python train.py --arch="transformer_decoder" --dataset="simulated grey scan slices of phantoms with and without marks" --image_size=20 --levels_per_channel=16 --norm="rmsnorm" --hidden_act="geglu" --fused_qkv=true --qk_norm=false --parallel_block=false --positions="sincos" --tie_word_embeddings=false --init="torch_default" --optimizer="soap" --one_sided=false
Rows from block 3, named by matrix and row number. Rows with one number belong to one attention dimension. Each number is 128 + 32 x the weight over its row's rms, rounded and kept within 0 to 255. All counts start at 0. After the name is the row's rms in percent of the matrix's.
# q: attention query, key and value (stacked) (model.blocks.3.attn.qkv.weight, 384x128, the q third), inputs 0-127
# k: attention query, key and value (stacked) (model.blocks.3.attn.qkv.weight, 384x128, the k third), inputs 0-127
q.84 122 [109 184 123 196 187 121 147 125 164 134 169 157 137 130 129 146 129  97  79 127 155 210 143 193 130 133 209 156 150  90 214 161 133 102  97 115 116 123 148 134 106 128 159 130 137 149 107 162 139 103  97 107 143 106 118 135 163  94 129 150 111 142 108 152 136 196 114 126 161  91 132 120  68 142  89 152 125  72 183  83 117 100 108 118 121 174 111  62 131 184 136 116 113 144 148 135 159 113 161 146 133  88 161 157 108  77  61  86 111 155 128  80 120 152 170 127 157 150 187 105  98 108 190 143  95 147 131 100]
k.84 122 [121 139 111 167 132 112 102 138  88 126  86  92  99 134  71 141 118 101 130 149 135 122 116 180 172  80 165 144  84  97 115 106 113 174 123 125 112 130  90 170  95 149 133 122  90 112  77 106 190 127 159 113 138 158 129 125 177  98 130 145  94 147 163  85 105  13 153 108  10 162 122 124 110 152  72 130 159  89 120 130 108 143  87 134 120 129 186 104 123 110 145 119 128 108  93  97  93 155 101 176  87 121 141 135 124 174  97 162 139  99 144 153  94  98  67 160 105 150  63 139 118 113 129 146  81 176 138 177]
q.85 095 [ 41  87 157 189 107 133 114  89 118 134  88  57 151 100  92 113 126  99 100 124 148 153 136 197 106 178 156 124  96  88 160 112 152 148 142 113 126 116 111 130 111 116  97 151 134 123 137 115 109 154 107 113  79 168 118 107  80 149 164 108 124  66 157 151 147 144 177 126  78 106 111 151 153  92 121 143 129 157  42 133 198 111  89 117 176 152  98 112  99 154 162 125 153  66 139 145 140 130  64 156  56 138  76 135 138 116 121 155 149 165  88 156 102 131  94 186  83 131 150 141 165 132 150  99 161 182 111 166]
k.85 112 [ 61 168  64 198 102 155 104 143 109 166 114 148  93 109 177  97  85 117 166 114 177 152 106 124 131  90 157 186 141 156  54 137 105 176  87 146 173 187 143 130 130 132 151 156 110  78 109 125 130 131 102 153 137 134 157 116  80 112 168  84 123  98 151 107 123 121 107  81 154 110  96  97 141 122 110 123  95 108 176 142 132 110 163 100 234 138 146 122 152 172 156 156 113 107 112  71 139 115 145 182  61 101 115 134 186 109 115 156 106 134 174 133 150  98  94 129 123 130 138  96 133 145 104 137 199 124 142 184]
q.86 114 [ 58  92 119 124  80 134 142 174 153 130 164 167 199  95  92 126 149  89 133 177 110  67  97 118 102 113 118 167 116 149  81 186 160  62 152 154 136 104 116 103  94 147 136 123 172 182 105 172 156 106 204 116 109 127 130 125  92 140 120 100 133  97 154 113 178 148 141 132 185 204 126 123 109 122 121 189  94  75  88 139 101 128 134  95 142 102 112  92 165 162  99  99 119 161  97 101 139 130 133  91 157  97 105 138 106  87 138 130 103  94 177 199 127 142 172 116  79 138 132 132 157 122 176 182 165 111 117 154]
k.86 119 [ 60 169 122 153 172  96 142 115 168 102 140 140  88 124 159  89 141 155 168 147  81  82 144 163  76 157  87  87 147 160 135 139 163 130 162  98  92 118 112 197 109 100 100  84  65 219 138 125 119 169 132 124 140 116  97 149  69 117 139 151 110  92 123 138 166 141  84 143 140 109 141 154 130 105  29 125  72 150 153 121 144  88 145 187 136 134 110 145 109 182  76 120 160 133 120 103 157 153  67 145 146 110 137 175 154 151 147 127 128 127  96 126 101 111  84 125 130  82  79 160 203 120 149  98 125 138 113 160]
q.87 116 [122 147 133 125 132 160  99 137 171 165  41 125 122  97 108 183 120 167 150  64 150 148 118 149 191 173 129  96 116 177 102 143 170  84  92  79 137 146 133 114 140  88  96 110  78 123 160  67  55 162 184 165  97 102 130 121 151 127 130 121 155 127  80 126 161 172 136  89 147 130  67  93  89 153 141 144 116  61 160 124 142 216  90 143 125 148 106 179 135 108 143 116 118 151  97  96 143 112 145 152 131 148 134  97 137  79 141 106 138  90 100 106  64 146 121 133 122 120 159 118 126 114  34  98 109 121 140  97]
k.87 113 [ 95 153 195  83 108 118 141  78 123 156 177  87 139 152 177 195 187 149 160 132 120 115 113 169 131 110 126 168 144  53 141 116  66 157 133 103 112 122 165 122 173 113 155 116  91 139 130 143 115  69 152 135 148 126  99 115 153 142 161 139 158 133 193 101 151  53 121  66 141 227  92  97 105 116  78 159 169 146 101  69  99 132 109 168 152 114 124  98  96 145 154 120 126 142 167 185  92 180 117 119 170 144 107 108 106 130 135 149 154  91 111 136 165 120 116 114 131 117 127 131 139 196 141 126  89 101 159  83]
q.88 110 [159 135 222 102 107 144  91 129 137 120 100 125 188  85 150 211 117 111 109 142 140 116 107 117  99  89 176  91 119 116 116 129  80 119  95 160 149 126 155 170 151 145 164 148  96 181  94 139  87 127 159 188 149 154 118 114 133 146 149 126 169  51  89 141 125 164 105 117 119 145 131 122 138 129 138 120 122 107 149 122 119 139 169  64 129 146 177 159 131 132 190 163 152 105  72 107 104 123 109 218 167 181 136 150 137 165 132 119  74 117 154  95 154  85 103 125 123  89 198 143 122 100 118 197 103 123 112 190]
k.88 116 [162 151 113 117 110 185 157 179 169 154 239 101  92 174 111 155 147 101 147 173 135 160 148 163  77 156 145 112 144 147  79 100 102  88  86 139 115 223 103 176 178 128 136 124 109 103  97 124 116 179 100  88 185 121 171 148 106 143 109 124 110 147 141 142 132  84 135 134 178 136 149 133 133 134 104 140  93  99 143 166 139 190 170 120 134 128 135 135 112 129  95 148 192 160  83 121 114 160 129 129 108 155 180  91 152  92  63 104  99 103 127 121 131 177 103 146  72  91 128 167 183 121 144 131 139 127 151  84]
q.89 116 [114 121 173  58 149 155  90 110 102 143 125 106 105 212 113 122 136 166 149 123 177 137 124 214 183 118  77 150 174 106 127 112 157 142 141 121 176  95 126 151 159 134 124 169 124  99 141 177 150  92 133 160 121  72 115 161 154 122  65 173 153  93 150 168 186  60 105 172 127 152 184 110 113 188 126 155  84 118 114 113 170 156 149 168 165  87  95 108  97 131 156 101 127 100 167 162 147 135 104 127 109 160 107 162 116 127 168  93 100 160  85 142 153 178 179 112 135 141 119 136 118 141 130 108 190 108  73 130]
k.89 113 [141  82  87  91  98 164 112 112 108 168 107 115 161 132 150 186 117 152 156  61 171 107 138 155  90 182  83 160  87  73  96 134 117 116 140 108 167 150 132 126  86 122 136 150 138 144 230 117 152 129 133  97 155 117 152 110 130 119 115 125 117 132 126 120 185 202 132 195 109 137 115 145 161 148  95 164 151  95  74  87 122 118 135  87 170 112 127 108 170 175 128 155  75 118 138  94 163 116  98 138  78 161  69  91 141 141  75 106 106 148  99 172 188 116 144 116 139 169  86 106 143  99 172 176 147  99 105 178]
q.90 110 [109  51  78  98 126 122 138 200 153  79 150 152 150 161 111 104 159 170 129  55  94 191 130 118  78 128 145 120  95 134 179 134 104 135  89 123 122 165 101 141 125 138 113 148 100 100 134 107 177 162 139 174 104 150  92 112 124 107  65 124 150  85 134 133 133 164 120  92  39 161  67 117 145 121 184 120 125 125 124 133  95 142 172  88 117 100 131  44 103 136 170 119 158 140 141  94 136 126 111 117 106  74 101 179 126  79 104 181 146 116 111 156 144 151 155  80 193 124 133 130 152 120 111 165 107 196 145 135]
k.90 114 [113 216 127  58  85 112 149 153 144  66 104 149  87 110 102 114 143 139  95 110 155 122  80 132 157 124 126 126 111 119  54  93 122 109 107  97 155 106 170 104 128 149 103 158  89 149 132 102 163 199 144  92 134  90 103 118  97 161 147 112 113  90 110 149 135 155  84 100 176 165 131 145 131 158 119 111  97  64 155 118 149 160 114  92  91 186 103 120 130 149 118 179 158  85  89 169  78  99 126 203 145 129 131 118 136  95 107 156 147 148 110 119  42 109 147 107 161  46 120 169  97 129 118 186 159 147 124 136]
q.91 109 [ 51 124  89 176 161 139 110 107 105 124 166 183 161 156 146 149 111 134 121 160 111  39 130  99 140 138 104 152 151 164 129 166  95 169 153 117 141  87 187 191 156 170 105 180 115 134 143  38 131 149 118 172  83 134 101 125 115 155 117 122 116  88 178 129 113 110 253 149 140 120 132 123 125 145 132 124 150 122 111  91 142 158 138  90 140 170  81 120 155 132 151 170 149 168 123 109  72 177 147 163 163 160  87 104 110 115 138 110 152 146 117 126 144 127 121 147 154  86 140 124 117 137  64  79 104 170 157 104]
k.91 118 [ 45 148 124 156  75 183 128 180 123 153 167 149 133 193  97 146  99  98 128 103  98  74 163 110 127 145 122 109 114 111 113 128 112 142 163 133 121 104 129 118 143 163 110 151  82 140 129 146 121 161  64 135  49 188 135 113 105  96 125 182 150  97 171 173 102 139  94 118  51 129 138  94 130 126  56  92 105 138 124 181 116 134  64  73 179 133 110 173 141 123 110  91 144 100 179 122 130  96 123 112 174  91  92 110 109 105 167  83 137 115 156 149 182 118 145 183 140 114  87 167 136  79 167 130  97 101 121 132]
q.92 118 [ 87 173 164  78  95  83 153 114  70  32  76  72 166 157 135  98  65  91 145 152 109 105 168 152 109 120 117 116 163  99 144 143 156 126 115 122  87 123 109 147 132  94 128 121 158  63 169 162 109 176 120  83 144 121  79 146 155 142 101 162 161 106 131 152 138 149 101 189 100  80 103 116  91 103 159 148  99 151 186 159 106 151 106 112 134 119  96 115 118 184 149 129 106 162 130 139 112 136  87 201 121 127 127  71 159 138  53 167 100  95 139 158 129 108 108 173 141  62 165 144 160 146 119 122 110 160 115 116]
k.92 117 [102  95 121 111 163 172 106 114  27  68 145 145  87  43 130 119  94 142 140  98 118 161 189  80 151 113  83 127 128 109  84 104 119 150 145 111 108 131  78 119 104 157 123 129 123  61 129 114 128  91 146 122  96 101 132 132  95 119  69  93 175  98 158 131 115 108 122 178 144 108 157  91 177 204 139 118 151 107  96 125 123 129 107 162 143  99 120 131 139 114 101  99 112 138 127 149 103 180 119 123 152 145 136 143 129 101 110 119 100  57 151 123 123 180 130 118  88   6 136 134 163  75  91  80 137 114 158 109]
q.93 112 [ 65 119 129  86  89 162 124 137 131  62  99 126 138 109 120 158 128 186  68  84 131 107 133 140  99  75  90 112 188 134  99 126  81 114 126 156 122 119 118 182 132 142 137  88  74 153 174 146 168  99  84  49 119 131 181 123  92 122 120 162 122  99  95 106 216 146  81 148 101 126 143 125 105 151 110 123 171  86 190  71 162 101 123 116 133 148 112  92 110 142  75 183 140 158 131 146 158 119 161 205 152 172 151 132  97 139 136 108 153 148 119 154  95  89 132 175 136 168 121 105 112 115 106 144 154 109 156 190]
k.93 118 [ 65 142  92 101 154 144 158 146 125 114  76  75 137 174 108 142 125 120 116 112 118  61 151 128 142 137 112 142 121 127 131 189 135 138  92 154 159 131  93 204 166 203 123  64  84 111 187 118 102  99 159 149 162 110 162 113 130 134 108  94  96 154 152 133 231 122 141 177 201 145 113 106  68 173 127 139 160 128 128 165 123 117  99  94 135 181  89 140 119 118 147 133 137 179  74 137 103 156  78 107 137  92 156 169 144  96 129  92 144 130 203 116  92 157 152 129  78 156 124 125 134 110 119 146 149  97  89 112]
q.94 114 [158 107  91 108 144 141 112 121 174 116 138 135 146 216 133  82 114 122 127 112 155 125 103 104 157 105 169 153 167 114 183 169 140 204 151 183 141 150 144 114 174 142 158  74 142  74  91  98 136 150 102  66 135 171 129 124 149 152 114 118 113 107  89 137 181 148  87  78 117 116  58 199 159 104 157  76 158 122 146  66 125 128 121 179  96 136 115 155  99 163  90  76 116 190 123  79 151 121 160  76 133 118  84 127 133 118  84 149 105 188 165  93 169 120 125 146 132 107  79 139 115 126 110  86 116 162 114 123]
k.94 111 [154 166 103  89 110 143 188 101 190  95  81 108  83 127  98 134 129  73 127 141 142 118  72 104 154  60 180  96 134 136 143 130 209 130 104  37 100  63 130 116 101 153 171 132 165  74 126 152  95 120 131  97  99 142 110 126  70 101 132 109 143 132 105 123 170 147 101 111  59 159  82 179 126 158 147 134  57 126 156 115 131 134  72  89  88 105  90 140 102 106 123 129  89 105 129 162  83 159 138  67 101 140  87 105 129 102 165  71 141 108 140 136  90 144  84 133 117 137 145 102 126 102 161 143 156 136 142 136]
q.95 114 [171 171 200 167 133 101  90 136 116 152 103 193 149 128 147 171 133 178 141  94 133 129 194 117  97 135 121  85 110 129 101 125 122 155 167 141 121 177 139 132 127 149  62 115 153 139 145 140 120 109  71 120 165 139  98 139 119  82 128 125 136  60 130 161 162  44 145 111 109 120 130 108  37  90 165 116 130 147 188 189  97  97 124  93  96 122 147 181 124  97 101 112 158 155  97  84 102 146 146 146 131 149 174 138 182 141 114  48 125 163  73 129 151 149 122 138  72 146 164 135 168 136 169 136 111  80 125 127]
k.95 115 [172  21 123 122 105 114 164 122 103 104 155  89 138 114 136 159 152 140 145 123 191 188 161  82  66  79 156 127 117 188 113 133 104 127 148 139  80 107  90  51 117  79 120 129 132 107 132 183 150 152 122 120  87 129 145 114 114 139 164 127 121 166 131 150 177 178 107  88 178 110 103 184  43  62 122 117 139 112 123 135 132 130  93 106 111  96 145 154 152 104  55 130 134 116 103  93  85 144 109 162 161  98 137 177  91  82 167 156 116 126 112 153 115 158 165 120 127 126 123  96 139 135 143 100  82 178 165 115]
q.96 119 [132  60 158 162 162  99 102 162 130  70 166 150 118 128  86 118 172 180  67 153 141 134 112 160 155  78 152 134 115 150 113 153 154 143 126 112 108 103 139 117 116 151  70 164 109  74 188 146 113 143 188  60 131  66 137 151 145 194 109 132  89 127 143 196 106 129  47 181  96 136 142 155 118  74 120  66 132  78 124 121  98 117 119 122 129 144 143  88  98 108 134 142 118 148  94 101 143 104 143 107  92 139 152 101 104 202 127 108 121  79  76 100 142 156 145 129 112 113 138 147 198 167 139 128  80 100 164 135]
k.96 117 [141 187 123 149 123 149  61 124  95 121 197  92 144 144 149 133  85 160  72 156 152 168  85  87 144 181 136 135 170 128 176 150 169 110 109 102 126 111 153 134 126 179  83  87 101 177 131  80 157  95 120 122 122 162  84 141 133 130 136 142 129 178 110 180 117 198 119 164 104 119 151 171  92 157 136 115 166 149 137  51 111 138  93 160 193 129  59 137 119 111 189 153  97 113 163 161 128 160  98 179  66 119  75 130  83 166 150 113 141 105 132 107 144 120 132 161 112 121 133 101 134 123  54  88 110 131 113 139]